From a checkpoint of a small spectrogram FSQ autoencoder: encoder widths [256].
Rows from block 15 of the encoder of a small spectrogram FSQ autoencoder, named by matrix and row number. Each number is 128 + 32 x the weight over its row's rms, rounded and kept within 0 to 255. All counts start at 0.
Before each channel's rows are labels from the 100 clips, of 14976, where the channel reaches its highest value: "band" is the frequency band that holds the peak. Only what is clearly more common there than usual is listed. The data: phrases spoken by 400 fixed synthetic voices. In brackets: how many of the 100.
# pw: pointwise conv (encoder.blocks.15.pw.weight, 256x256x1x1), inputs 0-85

band: 250 to 500 Hz (33)
pw.240 [116 101 115  93  77 115 152 192 112 109 117 112 108 124 135  94 141 114 126 110 149 120 146 116 121   4   0 130 125 163 119 116 124 128   0 128 126  91 116 185 107 128 143 117 120 111 111 111 121 148  89 124 115 110 116 166 118 130 153 129 119 141  94 137  88 123  98 109 150 102 121 130 138 152 128 152 128 131 101  95 137 123  85 133 122  96]

band: 500 to 1000 Hz (30)
pw.4 [118 167 116 147 146 120 151  56 117 114 110 105  77 137  74 168  76 121 111 107 114 182 129 143 105 112  97 128 111 123 140 118 141 175 157 134 129 142 140 135 131 118 125 122 133 114 131 109 138 148 171 136 133 100 126 115 124  88 105 119 136 171  68 139 151 109 142  82 116 163 123 121 111  53 107  51 101 108 180 134 132 123 142 119 136 140]

band: 4000 to 8000 Hz (55)
pw.184 [116  99 118  88 147 114 147 138 112 123 114  83 144 110 119  69 110 113 129 113 112 147 150 147 131 129 118 108 131 150 110 138 108 115 124 106 118 104 112 153 111 118 137 114 113 107 110 127 114 180  62 116 114 121 109 142 116 185 130 131 114  97  24 122  94 140 148 127 140  78  89 121 167 132 141 136 135 140  68 146 142 161  20 134 120 158]

band: 1000 to 2000 Hz (30)
pw.233 [ 94 160  85 152 124  92 112 136  89  97 100 118 132 141  74 115  80 103 115 124 186 126  97  74 123 118 156 151 114 157 122  97 139 112 122 144 125 117 123 162 109 121  67 102 140 110 107  97 131 117 147 143 125 111 127 168 120  93 119 120 137 164 132 135 151 132 118 133 124 134 144  12 118  30 142  26 146 136 123 130 131 113 141 141 134 111]

band: 2000 to 4000 Hz (52)
pw.213 [129 124 134  72 115 123  75  98 127 133  94  54 131 123  73 119  74 126 131  44  90  85 105 136 145  98 105 120 130 102 123 133 121 114  66 115 108 114 125  95 125 128  77 124 120 124 127 125 124  67 122 119 128 156 121  97 127 114 104 123 117 101 107 100  99 121 129 156 120 123  79 162 127  25 137  19 113 128 121 113 100 114 111 128 109 131]

band: 1000 to 2000 Hz (30)
pw.31 [151 108 159 149 134 154 155 156 156 144  80 139 160 142 147 133 127 143 255  95 140 161 136 123 148 114 192 140 255 152 147 128 142 153 147 145 155 120 147 147 145 201  93 147 141 148 147 169 142 128 135 140 146 153 145 147 142 133 119 255 141  44 143 135 159 179 156 133 136 122 128  94 113 155 121 156 136 127 168 142 148 150 127 123 127 151]

band: 0 to 250 Hz (41)
pw.33 [137  87 144 120 119 138 115 166 144 133 135 133 108 121 134 101 144 137 119 149  95 114 108  81 135 128 141 123 119  92 126 144 124 179 139 125 124 120 128  93 131 118 106 130 127 132 130 138 124 129 102 122 129 121 133  88 124  92 105 121 124 110  97 100 134 152 139 157 148 102 133 114 117 116 114 117 117 121 100 134 114 140 112 115  83 137]

band: 0 to 250 Hz (30)
pw.117 [113 137 110 133 158 109  41 161 109 119 145  95 130 108  88 129  88 108   0 139 104 151  60 108  95 105 115 109   0 113 105 112 107 136  97 103 108 144 108  75 108  29  86 108 113 107 108 117 108 154 127 111 113  96 110 123 106 114 101  38 110 126 126 117 136 104 155 130 133 104 121 148 134  90 130  88 164 133 146 123 114 156  71 135 143 158]

band: 0 to 250 Hz (36)
pw.71 [123 151 123 142 156 115  72 132 120 127 128 118 134 123  74  75  62 127  74 127 116 127  78  97 117 101 112 121  63 123 118 118 118 113  81 115 125 150 122 109 122  77  94 117 128 125 118 128 124 116  99 128 130 135 126 132 120 119 119  21 131 139 128 128 149 113 152 171 136 108  93 129 109  79 136  82 159 138  55 111 116 139  56 138 106 152]